config = dict(
    encoder_expansion=4,
    loss='l1',
    latent_channels=32,
    decoder_blocks_per_level=2,
    steps=10800,
    warmup_steps=320,
)
Rows from block 12 of the encoder, named by matrix and row number. Each number is 128 + 24 x the weight over its row's rms, rounded and kept within 0 to 255. All counts start at 0. Numbers have three digits each. After the name is the row's rms in percent of the matrix's.
# convs0: expand pointwise conv (encoder.blocks.12.convs.0.weight, 768x192x1x1), inputs 64-127
convs0.165 113:125092110138122126119117111163133152120154156113126151128140132143142126106136096092153130134138128127102156102127124213117127108104072146114140146142145106105102153127134150146125103150110114
convs0.166 048:079141111158101079119148147120110167159116137158107135116102118109156179114111136143110126209093134158133131099138135132098144100134167148095150113114117124124143079098157154163144156136131093
convs0.167 134:125139133161124159130159130109099119116131158091104110173098144093173133134126126083117069122118123108116122090137073124121157114117119114146117144130136131116095098125119129101131114154151137
convs0.168 126:136104114083108138117118124102086110111142122103076113095136118130137174145143104083091138118108117161178123134119111134105107162109099136124099151132145150167113134136101156125101142122150083
convs0.169 109:140120103118148133110125141114123140105159132119155126083113119168146122109090143145146144097116099107150138096093132123114100132156163112196128174116140166178142108102119130089125157140114132
convs0.170 122:112170137116157125172094130124144140091130092146109172091143143141102101127108092116132122150153110076115131156150099122130133163148157116159117103184140150112111136148141123138147085101095142
convs0.171 121:144121122105117117150082126154115160132133131147121096134133136138157107108123157094106120105146106154161149165137132150149117116153149142147152136111103171098147110144148104158144128146136173
convs0.172 090:062112146146135111094107142121086153131180149165137082125133149159141150093155121159126153091136118121094120131119125129135153135109112158149118144123132100117171167128136108109127156125144126
convs0.173 090:117103132139129153135138143155163150138125133089126097149128137113136118125203140109143146150146156090132165125141184110110117122162130156079107134109101138129151160123146105108116115106142124
convs0.174 070:110106153120112141091135084118157083097094114163146131134095112152085130096164113147160108130100116146126120133126163116126088131105119127136105134138109094123144106118145121128103134123132157
convs0.175 102:173125159177122149109113161121180125127099133115122125097141148149143099186096140121118125140167161137094105106150130082132168138136117124104153101087147126151123110196157059110129116120131134
convs0.176 093:118108144137138114128138134125156130123128127112155152145090123100133154093140101161164142117138138104137119107116130141122158135080139181120075096142098137161110134120123152104118116128154110
convs0.177 112:109119119101103125114107138103111102094135076153107137134109196107108131133171185130085149164126136143103144129132113146180124134111113129134101080111107146083170132194150101113167172116129105
convs0.178 088:077118139083154129106128124153155098124130138092130138075158153174129136184142117086128129143096121123095118138109122117133131114105112079109161096148097157138152094110092154064161106136121139
convs0.179 112:141114157106143190141095088155094148119109134104142138114099147123136147171101158125129120147100133121135143148108136146133106107173161124070163139133138132139122110107152145169113113138133110
convs0.180 155:151142105130098163135071109124122139128154130137141121139152104148106172153154134166136134135119124127170118137142099122118126163115141120125142156128181174101148125121122134090126118139162140
convs0.181 097:115098117131134139111143101128121141113107135149133123140127140135162116112119143103121114120075145129129136090110131139148138127085145131106124132110128137127112121108105138117115111140179146
convs0.182 069:077080119118156124101132101118128112129123099152096135134082118145128141135136135147137098130089110092162096131073156087118151120162096116132060181176109159153111080162133151104146140094143135
convs0.183 076:092130133096131110112099122142107150136179129172138116135135149118138101162158151111094156165109140137154153103162108164127126150152120159110125180140118193165184101150117124106119120127157093
convs0.184 110:098080100164175141121133085135160137080134085153146097135143145096146146127128153112128109124148129113161098118167108109162141120107091171170151125136153139123103126124138152127123106107114177
convs0.185 098:152125075182146082117088138123133093089122124143121107107143105142137180133115117162104112113108139084129124135118150112129100116119099134116141138119173124122094115103110139168145134146106113
convs0.186 042:145161129174145158143095118111125113112145118096125085197126116118129089099121139103164141096127119134116129137131128094064145130134124117125103149094127136144177134156140157127109117132136117
convs0.187 119:131121104102114091138101159146138132122143152132151150139100078096145130090157134111169083148109107118107106129165110136153147146107127133099139159130138166148144142105154167098127107095118118
convs0.188 053:122100136116175091125170158155121138125080162140129157152128125064166128134207100136101111120147111150170095112118098167128132135104150133133145115120150155094141148084122126143118138121083143
convs0.189 102:152159118200126125115144111117151152130134121089126161168131113109090126176170150109126157125117115141114130130124107136125157108140125147080132063129135174104109093152157124110081119107113142
convs0.190 078:099172125137124122168137129123182095108116126157136107129111126139158110143118127136134150190161105118083166127154143124100153106112134116121162116134102144128118084137139159133090170082115146
convs0.191 044:089093089122097117143194125103181120180082175131157153146109107133128111114097120149050119117122125127170110137140113100136114154112140136093171122126127127158096125169161161121145139111120104
convs0.192 089:165107105147076135108134130108132120163110160113117129146111125076103159057127096143108140147131119150142099156111116166148134133131124165118138102159134123124149127090113160133106088169118171
convs0.193 055:154115158117129139075112132079136089113114123145140178165128107158111085114139082120124133143139127125147116128141162120124125124171112151081152066147161143124115153149076089144074192161116122
convs0.194 116:102145140107121141132138171133124139104104165097131077114144128106124106155132117138162140165132101129118118126123116122129116145093202119142157123151168097153118141143119179091110115136087140
convs0.195 093:157108067159151166135142094145138121141088135100148090122164157139134161116117126107124087119130140161142152176111125136140163123155137173153160121153127139093126142097117132100092126150094117
convs0.196 100:119162134097126130123136089152163109090172127167135116107154143142180148128104107182112150099123123098151159149138159119132146102103148123123138148122139119143115140105129097140082156110162139
convs0.197 097:145113093094151109134117083113122092165144140154101137120127076105098140152126116096120144138140126167137116108111108205116117140113125127126124144095102121069129082105107099132092087086129123
convs0.198 067:169135074123121080152118149129125120144109104168141128141159121158158100122100147163185104103122116143110159142111121144121098130138106138119128126117158124135128142158111086135131169111124124
convs0.199 112:153138133120143171105127167083096125115131148084120178169133074137139107102136156166136091119102136119157127125142106085110132154152078119131134130095161123100166132124161146112100146116146165
convs0.200 098:174109111150102122133134129083145182066112122121143135162108162095137170127171110145110136169153138073139149088055121139142117104110119139108118142119154132118087110108117138178157109131076128
convs0.201 124:129162136156157142111106112133105167108133112144103089138086151096142091147087115153136105131096145147150179141124140172093128151118118108122107151148142136106119136131130082106134122108085127
convs0.202 129:133126099122149155085105090156099112107129130158125195130132165190097132160110146171118133088160102115178151144089132155147144151101114118115093123110121126125114082118151156106119133111152124
convs0.203 121:126113112121125146129085167114134105106086147102164131109149136127082112151086150113148140112090120140128142144151126111100121125145124145139130131116126131156123105098212119131151139135126175
convs0.204 108:139131138107126165160146100129117120145109098115148169076102133103113170104147113084118146141103076135135109163140159116163092138099125129142140167117088093110136138141128136137109107091078137
convs0.205 089:104159140131122118120102141113130121142127123159127086121101148108113107124133097110158157091139151146141097128179101120128143075120112156090144108134159113074118118117124144098094128086082145
convs0.206 099:134133135142196130109132092129188114115140130125134107100158125115083156114158136098126162148124142124122096123147117103100141148143137142106137130158088129135124092129120078120148111103105103
convs0.207 033:099100121129093118114130150158162144173072098110138125115091154210152191139117076126152123080104108148152134138110133142151119127146113118110186101109118132184145118159122117128124104126142132
convs0.208 102:133130114086115200152107119116131160131132107148111113140128145177132125121116147123158173149107142139156124101140123156116124142125100116114111111130117137086118122102140099106151060107132129
convs0.209 104:161147113134135149121162109131132128151117122148151111124126097115118115117115134112118178144106082087152108113125162106113108104125158118133127127105136088095139127146158124164129137158120103
convs0.210 121:110116150138123112108099163075157093116147158117151144125139135090135096073092158087113155113117124126165113128140145128086097123135127110134094112113123148106163095091139152116079130128088132
convs0.211 103:136137153144086133129134121161125127110098183139153131134151107166125098108127112100127129160179163135162133113139124183160148111159122117106121090101117114151125175149136127103152184148150103
convs0.212 120:154116122178146118095118152136141120114110123108159118120133098138100182100144157116115116090131094120110115128118107125123111103148098090126077140161105140127141143107141159123106100156134116
convs0.213 029:175129161137114118101123137134124116110156104107135191123157125112146118160108109105140083091117107136126121136102078107135111143142110140141098119137134093209131098170180107117099116118126141
convs0.214 104:101138117171066117123155114103135120132106142117156145120082139159162119127114131200136101158096094123132078129134127123152132137153145128105151124106111132129170166085126111093123088129099137
convs0.215 060:167118107102157081147150126130126093134151108102144126141137118106139149150144106144120158138143125149107162142149153120111145096162142078103131135169109096146176134153112158135131123122117087
convs0.216 046:127165113118141170132113120103126071115153121071134128136168115100100101193139115102133126109133119115115152091158128140142122152163145159150096128123127155159110138102084140115100147126116113
convs0.217 125:147128148106117133108169106126154128124088149161137181167125125178167112110141128103175140190113157130156171139136117095133147115123127122134118127090089124137121147132094128114151122121132111
convs0.218 098:120103138153146127119129107114113142135139099136156142126094109134147125128123120114133140117141126098151145122162096201122103110164082128150116114117120114133099158128201092092134122144102142
convs0.219 114:143073147185092114126126106139132158110115146164164149147063147148114152086133146143162155151119097128156094177132113104100144131147116161137133112124134126127131124165110151098143139124117116
convs0.220 082:116151141143122119150138134123159126162114152129136141101138130127106159159113135136092153117148097136122151134127134117143133171137135091139093097150156109117146118150116129168143129146071164
convs0.221 106:153109157152114170116172155135096150114113135108110108164089112127103128147124135128163116114140125130116099123117150120126093148124164130172105116125080155136143118120134099123135144102130156
convs0.222 154:155077120116148133100090156129152135110115122131123131078119157126116108140110152135165130131122128142161145096148098145146126151114115117116141133123161118100172143115119131136121153155167154
convs0.223 104:120113144080140119120095118147141144140071155133130125118110150111113159134100094157130108075124142114111129120128102111110093142096106105135136121102096140101116137123121110139130133148113136
convs0.224 106:164127089129193119107159150144095135132154117085141100154132097134058187124106137117149094163092111145109142132153191088123135144109110131113095094154130126129152147150093090135130134114139096
convs0.225 117:121124127149169131129107080106122133123108152113138162146114155134101154155164154114145151119151108112108104132152152078129176138139106101118100152123114135140157176104140092088101111095106181
convs0.226 025:099130125118159107135162088123135157120140120131109124115123133138122113158146099141190127113175156137138154116164130151119112157134103144097133154129134125105151125145155144134142164143126132
convs0.227 064:111111123120133111101150150140134107109126135097125048124114181151127137162155130144099126102134136133168090129160119136112161133106110084109112182119106137139132093133172084094129122143144146
convs0.228 113:144125114138154126108117117141120124095107201139088105129124143107167145098141141079135123148130139153148155121139167101106096124153107136156129120123115120113115131133128158109129107124134151
convs0.229 112:115096131129128127136147107147097126130133141100133152096116153159148128130158165171120130157109160107160104121091127112145147094155150151131112102118139144148106122107143146108088084173121118
convs0.230 104:146115093096101128138146110097137153139145101140137136148149065102126075139138143167124159093103096143176127157139149162153117113114117125117148106152148140111168145124117102146104091101106116
convs0.231 110:139111115143162141107113080167122136111090163089109110147116110167080156155138123123161101128120109114125121200131139090193125123152115155151136137126142163171129099134139127147121101117130095
convs0.232 041:117134089089167177123148084096150124135073119124136111114121132145099143097115104142120131097105110103125113141118109133149152127124116185147123160174091145099146112127124129117150067147093170
convs0.233 101:142131143127165143166120153116128145170128110126140109122089178161129100125127129100169154113139105162153115147122120154125138126121156106113114136146109103089073122171117118153162140164113166
convs0.234 119:135139142118109156092093158152103105111132116145099125121143177101149135126141116096090143122124110094121159155075128080119061146111182131098172159129112146128158126091114082195144105115127116
convs0.235 115:080138029148135123164091154102098133074107135148153185139159121145150137149122200083136111116137130139153163139146144087108143140111138084162143135122151092137163150127102142169176147137143127
convs0.236 069:099145170152138117108077145118099111162140092143082105130085097140116165140148153159134140116143137118072121117107099088143139120154129089090102076136124108143140095187142120147163109066140137
convs0.237 094:138130103159125134091145112111134098144155106154165112085110134137146185155134152102107108152094141125088167189122189133107136099108183100161134128145129110163103133108130129142149136131150150
convs0.238 089:104143132143142110147158121092112133170127119170132073148108159103137145111137113102157160121135164080136114076116124128118115165106146139143114144092153125131122137123159102130122105105135142
convs0.239 086:168156121110113114103128125149131161070118072093157119147115205146134159120135152124145097123128114152140134117122127114148186146142137147156183138173099136130139132154109118138112096133144148
convs0.240 095:132122121147118118151119138165109162111167140134137148132109166125104128124157096082122124103171131120104154143139106142167116124170149094150130129122129110102128125122114089170121185155158121
convs0.241 098:120123123111124151116132115156126132137110111125113102134125108157135130105102156112111092159096153133134095109118167121157103148151096153126146138147095128111123122127121129139115145105125119
convs0.242 118:097106142132148127136112127085100090113150106130085115120163108127148143093191128140132113178098174135121121131126124091114135120123110146124112110154136106134109099139121148126132090111137154
convs0.243 120:112128091136159123119119131141110136099145136129162147181126101105130123163127142078082151109150165142145154110124114147131132097126154168101132128124113111118132169108148141126168182092101129
convs0.244 091:086121139145117084126118117188110131141116154129118153090128120140147158138151104107134110094120109096108135129174152142118110105099121133174115139129141127131120104100090133141138125146117141
convs0.245 103:151160116123145134130144141082172139125124149122143149104123141128092123140091108154110115143106108092136131130129102153119120160124136134089168157126111165117093095101149153169142141169132106
convs0.246 097:144121093103189156131140093173128106121155115100132113155123129153131094161109095104111106137135160128119196100122130121134080145143121108101114136096137151125148111161111099117129133085164140
convs0.247 021:122144151151127116118189173117131140120135140137103164118208089132131114107165103095150151119126131169129113136149094167148132104159088124122144120124127099107152104152105103175160141113125131
convs0.248 065:123084153112151156143161137119114168142148118117159156121149155124157118112148132174132154127134130110145128160132155161160102168124160172103118121138108147150108090139079164110118136093146157
convs0.249 081:104138183151096088119083115125141157139154118152086156173138149113132129136122124085140146111140119122120120143154157143158103100173163106114154160122153110151142141121124122155117146122157117
convs0.250 106:155132168088131148183109139123133116132135185122111142139137118130115108142085157133158118138127084125119120115088140127109130095166097142146140150179144122128085108090134156153158095130106085
convs0.251 126:126098196117121125098155112142117119135154161155132093105114123156119076137174162127107111049093128124089089143114083189106129131133110124122094132155125129124150148105087149172101110086127103
convs0.252 048:114120106152107132052093160093148112120147120155109115131169129126153143097130147108121130084133153139142190147125107145147144128106103151104133115112126131135168158127140121093152100142103131
convs0.253 019:118136112113145155085111159107157102130154142157139148136122101124159176125150103129145119093177121138159130040097119137155133100096119146132091111142118109143126127105183146158124129144122109
convs0.254 073:119114097097160137106139155112150137171109104167153173145133132151117126133128077160121149121116101099099141159105106146143149126157108131128096121138139160070099140134158175130155152124119087
convs0.255 077:132187172106121081150139164133134150151112115152125104157120102071059156098149185132128097141137159120145148126074143171133130123107121133090144135093121099185137172140115153156130105128088137
convs0.256 098:168131102071132105143140136133109142118129110112152116128124116134130100129125151135118125106161123094107152100135137150102113151132110101152181124137148133139130113119116171128098100153064113
convs0.257 077:140078146104133075146161118119146117114160093156132096150143091119120143180157143105118085086144085091126144117131152114109083138089121110162134140101153097116094134129125116185083140151156111
convs0.258 153:095085074142111109095104081098107163128123099076099125106107117139160085095122114117154179159116144133137119114128126132143158145134153149130106134116122172138115130125094103171139119109128153
convs0.259 057:096119149118114111126134116129125095120159136166144129090134113105173130103140107089119156100123095149156111141138095154145134102128115140133121113164146119159148145152163094105136125141128178
convs0.260 120:141160171189126137124129128141145135150133110104128169126150095126093120115107146098142073148137108115069133117109128110132136147147126150111125089111170187117142124142149080120122123102132117
convs0.261 107:123132133140141136151117145126194111099119138131137097183117170156146134118138140148117151126181127127146150137125130161149163154138152106140130091114168114175198106170132134098116079124126168
convs0.262 060:118126154158086111125153125137156115149125140154117143128126121145118102202140153147146172128113131160165127084128086140092132143169144131111155118093141084166121120107121138115085117134126141
convs0.263 075:138112151155153155142151098140109125114075083124096141127145110132118125096114120132153117171124133136085122111126128159136146146121118153114155087079101159095086142095125113084149128092162103
convs0.264 029:160112139131116132114128162163117105164136155134162147072148133097107127113150145143153163108158128115159083078111100139144127168105094135069151134137144135119157109142159144114133118076130124
convs0.265 098:116126177136082142128105156106103126120076165080145117102146134098135163104139083141121090153123128138154085139112115111113114136094121168171157134128114084108127135118133132121091134152097107
convs0.266 055:162069105100099107092124113145147128120128135118154105150133120164124144143117119157136137103145138086118142131135133117134083162165145117151132136071123137135118110147165088100115158141092087
convs0.267 090:179106135109142130145102115122111132115178122152125113104117114146157125065126117124112112120095112148106133096134146115101134145099177149111122148138117172136126134087103146166125180114158061
convs0.268 088:148176102119189139103182121165102128101145126097157103160089121136159118109152139143188125113116118119144114163113153126085117135166123117148122140127103130148175126140102107145132132107120175
convs0.269 112:139105091157071113140163101127149089111126130116160100194148152168147125153136110129128158113124137121111133131116079111151136151128142097127121086164160088157106136148198130108133138162120127
convs0.270 085:127149132094111117139129162170116131091127121133125112147167134139126170100101131124135162121141131159121169117098112137161125102075101152130130101105126127135097159115140156163126133140117125
convs0.271 095:138099146096126141138113143096102129092136107098125100197104097068099179133134170098159166118155140096106102143122171115103146142145146155129145106119090142130109133140118125121117138146088141
convs0.272 037:175126128157147121143152076145098161120108152121160143126122171134098106133178148155172117103170130142115118124172121146166149122127066162078125147130148088162112170134115100098106100147123093
convs0.273 111:093126096116116104142134165093142165095141150110188150094124115117125118190154148133124120146145143116139138131122089144115150109105142126141090087122099117108098139108123133138118109099175117
convs0.274 132:088150124100144138142155140092117104148058118087150083085118103109125114121159137133116136121163108139143151180137176132126135090167120124093153177155140119143153151142198205155136136171122143
convs0.275 142:127108104164118096119106108132121099103121134123147161093076154137144115157141103127118147099153100173136125114160128156134138099099109143143131120072132114146128086115130174107130142124192190
convs0.276 067:150170120133139169136137183143130138131094114158124117177152178115127100156108148124108135131111129159146141109140165130088138153104111156119114113155088122140138078148161117143108090110155102
convs0.277 092:170158108133183138091131119122145126117165148160090085110128116153122112124098159079152135107096175083081122129099128093128113149120113120125150087136113135126095153128146171109114134093141130
convs0.278 124:129143135106118167105168100109161099091188151132096132108123116127131088124115127129130142069117141146123136089117137125140140104108130138109147149121147099147104137092128155128134127100105154
convs0.279 115:112153134122112135151122089127158162090174112148122140154110139150108107096106081112115121135198116122138152147154131100165107115118135085066177082108097142120119097135169166160134131126125143
convs0.280 086:146086148112140121100151142148118095110146130105099086109130140121095100124101126132115136110118134077099108113129115133140153157133120068118131113111122118170104129086140142117126135119097147
convs0.281 124:116145137132118147137117140143102141110133121084126100112106164136138147108147094165174123142126137113119133137117106119143150137147129147104147134126131149155139104131175158116110121075127145
convs0.282 113:178087141152135161146138142136095105138129167170151091101121156144125071114135136146128107123174095124115096150105136111113142135153093150108134127106113140080128137147096104114116116169126139
convs0.283 101:138102115156150119124106168102121140119147147160154127127144113074146102113154130141135169119148107105146153129106114092118101106128179145163144130147112146152125163157113135119092135113149150
convs0.284 116:116136134120116094144151103164171132155123128117113152124120140114140145078124110164139087117170139134135151123108165130121142154101132156108113117087144094127162161169127129142131152125127096
convs0.285 099:117108187140166084098119100143082140101135103120145119128147149129173107163098102168176108134099142133137129082115142102134132098178121143145153102112135139121121115162152182108103128134097144
convs0.286 111:144183116132139144177127109134151151117123152124115142102101121118143144097077141134119113080160118132161095137102134093115098122138136137162107144156137125117170155142154168140108066054101115
convs0.287 075:153118096093122150076124106117108134131162078143057086090175143144144129129135166150139108125105098140141130131122116120163122111099144084159115149139109111084192167136122074085110131133129112
convs0.288 110:140173099129091178111142108100148111125130130128150133106119176130168089116076137081136106128105141158137157125151117138132155085185143112101111157108132105136083164154120112082087197103106104
convs0.289 125:131112130139091130117135160124159122134133105150131129146132147181175110149077134153097143116135174134086125160151120119150134077126151122140117130106109082096120111151133116116117115154124155
convs0.290 112:153130136120142097130175128111114109112096153096089160145116084131137106141124107159145111082148160066101084100082121159134114138134124082154076125137123086106065147136134164105072108136101118
convs0.291 087:115097094099149145135128121124144138146138087146094141107144110100151146124142115133130110119133133160082112065115112097123134150158121169165158122111116144135122119102068118145074116129114106
convs0.292 127:097159132083108173113107090151168141145161101108105137109133139105122126143117113111137165137147127113131150117087107154125116141131085159134090147165136121151125112167159137160122113147146140
convs0.293 136:139128166122084112097170106127156095109104150127160139103119104134137155167140131131138148106133115157138127125096125103126125191170125115105107123154155106122113142145110088150129149147112120
convs0.294 128:153133151119077119101119113138107145098101153119117089119183156139155150126155122101140141120129128151129130160139138150177129142125128100126146099171161110124130159149061134155128157110141090
convs0.295 034:144068124156089153090125154135141119125170090145117124077108125135147171131184149137088121108123144140143135100123109147122111133100109119154118126119144124112105130126135133158120103072124123
convs0.296 115:110106117078134079116109144101149111090094148084174134130165080133127114122127136179142116136119119099152128096133072101110131163126158122146124129141135132155177149138129158128157144136148154
convs0.297 110:151096150128101130077085113174171092101090148096151131114158155121100123173076140137126152144104145161084147100130147073124160141154147160146110147113147125045159137109146112148114135130102112
convs0.298 044:109094092129149133116110133132121097165124183088112142145103113103134120180165163117152120108094145109114157125117136136114136109086075158091105128101114157106112134129163107125162136105101082
convs0.299 092:155143154120201141123141132098109128092097094146148133117113166111126111137133140099175133102111111104161134130117103116119161116107120145092110069117119131127101129142123138115133158132146154
convs0.300 117:153161147148134121093096141098117128137099163104089131149132166129106128162183108085123160103108102138119107114102122172129122144120132100121130123093163130137182144105153141168145152141135132
convs0.301 099:141126124133104115084118150136109122117112136150155136116162130121119150135140166154065131156115128093141132135109149122106109113122127111109126146136106090145098146132169148153133103081153134
convs0.302 097:137167110104120116119071068116126123124108119135132147101133115150110113101168094107106134108130116120140110160086167130131172137149102125102145112126125084146097172107121134116112110144130086
convs0.303 034:184107159088127140129125136094147185102127117095140172165095107110092099183153135113136096128148162098136117130096155117108148134141141084140158130108129133142135112116122123123165158154128095
convs0.304 085:145097136115125122093167144144079100106152108131184166130142100119159115139088138113087141112150151146087130134087155128118073147143088114158097114127144115115116180122148171117087157114115117
convs0.305 062:116142136138114119116128143128168113097147158116125143112089144122157132110115103093108151111112149115105129127132091131130129165173109121092115100145142125141121112086143122097124094142134161
convs0.306 095:114128122082058154150148134157096078132125142127151106159150115162101077173091126157154119119158120151142148120121145128149099125098152140110131133143127136146089137118103166109106119138129131
convs0.307 113:134171156150126168110143104132108155122125146158138137127091177104131127149095120140135129103175133172139122116088125109140079143143136135109102154096151140148114126136164126177088133090118148
convs0.308 140:164136136142116145143114139118137095101128140139118110123136091153134163151134144114126146120143157133167160126189146158145141152065130155135145112136123099134112142163127117132160135133107166
convs0.309 117:128130137105145088085114116151179149119140143108121121133095156157112114110099122140140129121087090142117110147132135101147136062169143095132158163160139150144112102098172137129152126152104162
convs0.310 137:131061069096156103079102098136141120137147141120138153136118105111123120113157144078112120083091125122106127143130114184129101151145130107109142158119127136139143140124109129116114165083151121
convs0.311 120:116120167130143122077131131156115147163115142129106122152113156131103127151070150120132142126142122119157134100117126141124103115160105170158124114080163147103136138156139136120181181138186165
convs0.312 101:150146171122158091113135091128124134124157154150121117126080084144126075161088113182133138127122123147116139125089161118103116137134129150091108161169123100112099151128137145139122164160122112
convs0.313 118:091160114150114122164070117120105103119137120158115142157128128109151136169157126098140085138119097114108134128064113110138118103138133122120123097129111158128140166123134154114127118160112102
convs0.314 098:113169062137135151102138111137125130126138170147119161142132107090134141095103137113134091094152111160134090158088146106142105172090144129120133132155133117136110134123144127134128147106133118
convs0.315 142:131161157074132126108129087116143106163162156163120130133157099144136139128096127128058176146145118149142155150108108135107100136179110125164121122131097154163113132148122071116117152135124114
convs0.316 097:155112150103131125121162136163123113142134150124173137141106134120096111124107168147153118151135106132117128144110132128134158095166109091118128109164139134126108140148066092101128164087140167
convs0.317 106:161092150142092139125105100159124112141087141155115153098110119107121168106095113142132157141165138121103073135099133142122084108172162118110122125151126119169130103124152136091128109107120152
convs0.318 128:099117102146118159157125139113094120117152154125111169124109166127153135137137128103125091141113064162154124106132136116137146117159152129122116165114133121162150115146151136144103156077130089
convs0.319 109:174083118094099158142107056110141131143134139114124145107116130125134111179152118090116119122153140117143107152085183139091125152094127072133143093139133169127097106107146122154138157093149135
convs0.320 136:122138145125089102158136137097116108119132111134143138152170130164114163162127139126152125164118108133124115126099145147175147157173126109140146124103113121123072131171136089146144115103120136
convs0.321 081:117132148118142136044141128097067124159106166078155129108141153068126108083070119097100124132118124123144135160103114091167081122160161165145158147083096112164154132132154137165124164143102104
convs0.322 122:074116124090077089137133146138130114157161074104163171095159111150153132088162135127150144128134140133108093106152108137112152147122116136106144144148138151150115129141134168127132142154143168
convs0.323 120:134125107111125124113108147157078128106154138093164093112140093134125143124145126128111157131156105069105133159143117138129125089147174167144122150163112122111137169099155170140127109158147149
convs0.324 022:146105092136136147164110134130135154130125105126146130124144098126098133146136142131084146105112142127105136123132111096083109126128122140126114130095081134116134152149154123154128126128137116
convs0.325 087:134073114157126105105101124121102156098164120138146136135146126142108114151137151070154126127155147081128120165170128143119134100150174121133141097072133104119137092085093092087110113124074126
convs0.326 098:147122106151132129138118125108153117104149113156094122134133102123130137143079126188132119189141130106114141115131078109102108127100169141094123139087115175154113105128138146107110164102110138
convs0.327 100:187110141104122138163141133158110124164078140147110118073104180126125134094118126106116148135135099149170126133107098145148160134160120140131122127125169128129106106138116146149142177147137151
convs0.328 118:129091150108126154104127129148111137123141065090085091125124164171162148167100145144136143086122129080165099148151094107160101122131132126193091150105169083108102116111137152110127148133138115
convs0.329 086:096109144105175148107113080058122096106131090112138135164117116147137147077157112123106161102118093142104125151092166149111145140113145112100131107151118141108097132145158148152146141128171138
convs0.330 157:127165133102184147132115073118142135161123102125116100163108131115144113079127107117101137142174149131136148120169121110082128122136140124132117149096127154136147140119149137181149137137131142
convs0.331 106:167140106071105147166113157148099093144146104115155134128131160098137130119147148147112139127125152123148154138107181088132089159101121133101103116193126139143163140140134102117162167137166127
convs0.332 079:122139139126149117106151122110139156108129118095126136074149135119140126133138163139115085119136135105145099122118160138104133122149112160100090129100176075185123109110121157113090111130110120
convs0.333 121:113119127098099151107134111162154142170144107138116128122138165173135119145156117115141122098094140122135109101152169140151073193089100108118144109116108086129142116116169126085141127103135145
convs0.334 111:132129142112115149155179108113146146125121134144113103129105108156086114128152104140134117111119133133057117128096114133109155151126123160145137165074118121139112122136127111136127149115129113
convs0.335 123:166105135201120121088151131152118127127129144138110127150166131124092110110139137127088159140116112135114107109126158116112134121121147111150090133116096146158117152166157125145132089147089140
convs0.336 083:146128144149126124084132115133139152150156100115071119146107134106114143120072115120128134091121095143115137134068104121121156099141172134090091092140111119138095091115163191138182151131116118
convs0.337 095:118097113106125115117146138124094139120135124127092162128137121087170116131097143162140119105165117129124105101129163116107162130112134114159152099123134147153107160116094178132121134125070137
convs0.338 094:118096132123133172126135091115128151128125113161106143116104126107133096143130142138100120158123101093132130172118157100120163164127118138122152125092156066120142122140121091154098190141155126
convs0.339 127:136109115111115143114158174149133126086106124104123141172097114083104125112087134131124153177141095125127142114112136155125155142170127100121131118128133108128149128133113135191149109146101112
convs0.340 096:140098126182181121120138134135082154156099098102103142077121159132123105156103117136105144107163151110113159129141143081096135113110106152115132138117115103154139132100120182154133119108140137
convs0.341 028:124135143098138132164150110148118142138128111084134141107136141132126079147122133165118151115095165130114097096110157139128116154109105182167177086113162124105098136069142108132119139150117152
convs0.342 124:156155153113137154145097151129117082128119135150117115062103150124112105133107119161127142147111098113130138110076182131167149094118127114138123112155092084096089115157150136117135123069101130
convs0.343 072:170128126105131127119146073102109121095094097119170099122128085132105107082142091107110139106143145157120124095112177149123119115100142165084102113128146132138157167103097150150133104147146187
convs0.344 069:166158182097091114124116166177108158125138081098137113112143123137109144118090110129142123112089137133116119144154159094171178158152133139097123111141148083128148122132147129122087124122112141
convs0.345 118:125086136141108128106123117133119120108126138098112146129153114133141130152094140156134147143110124112126102079155151144183116153122143162148124145165091150171083145144132162111099128114230159
convs0.346 099:132124110130074129123178148081141166108156130127111132118065106103128173157102153123135100152107122098163150118111130141098119115145159153110117123142130169137124150165129091157115133132126129
convs0.347 081:182121117148103104097122048170146130132139098095150132137167166129186125148119097110109113102097145155099163121108130145157140090145142096096135070134142135116118134118137104109117112136129141
convs0.348 100:127103108128120121118132114150058113134122089142100157145134093111115105138122072111094152104194104136111127162138119123103121150124102118138175145121135157098132105131112175201116145152123146
convs0.349 109:116114120136126102144142145120054155113115114142073140144142125123144150123178146128097107164111111077139133103131091145140119124107108081103131109100107133143155104130098111115132099118124111
convs0.350 113:136148146083154090093156125103137149101131131147127143127115099121120118172113132132110118127155127132153084118135143175127142105122135145147127118169141125144124080084161123099122108086133132
convs0.351 115:126150151122136114120142135111165107134134143153166136149112129137106106127095073099134139119142163127130110133120143107146111108120146149078114144175116147132122137120100134143144138109170124
convs0.352 091:126126092095101153141093131106174147103115126114113119114104204137115161120102088127093140143083137091124086143122163156177119119117139135105142138067131104093089142152138139137099172110109120
convs0.353 114:125115150138151150133158112131141157095098122145139144077130133120153114117119108134092133065115149094161105155117136155113121157140132135137181154140109123135151109103154179189140148132143134
convs0.354 107:131092134112092121123119115140139104186164112119102131103111122161140148140109143120178110097156153109156128135119103131138114153132153126142115116072135141114168162120131117140184114165124141
convs0.355 096:138147134136141112133143126155137109145098092154103122155151154129116129114139139090145139113100126115154130121118086115142086137112119142119107189116132119126151103118121161151139147167138096
convs0.356 095:145129128133100133167093142085133132117119138168072127108134148147135154132155156128095138145136115144141171110136101174158090118129148138111095164117143148145169161095138119144152105119140146
convs0.357 033:133118130157079095119104156140143130125143136130138129158133132176118149169093143157143107159120104135126121111156107104124151117163134086110189086128127134127182123151165137108121156132156120
convs0.358 097:162137146126114093121094142092128111118147120165126125139144112148126110130114122148099138161114117132149164150131135111125167130083114108141148086130108134156113080099136129100117144145123133
convs0.359 125:110106122082150173116121133120089125143094153113147151132148132146154129135055153118118118156114169107146135121102125144146088118137113126089076131150103117137099124149155142153123092135093145
convs0.360 034:140139175117109121171110135120184133118125138149103134105119150124121106143135126139110117153157140087120112152111149167097146077101144115120104149115119142157157114145108129129146143139140116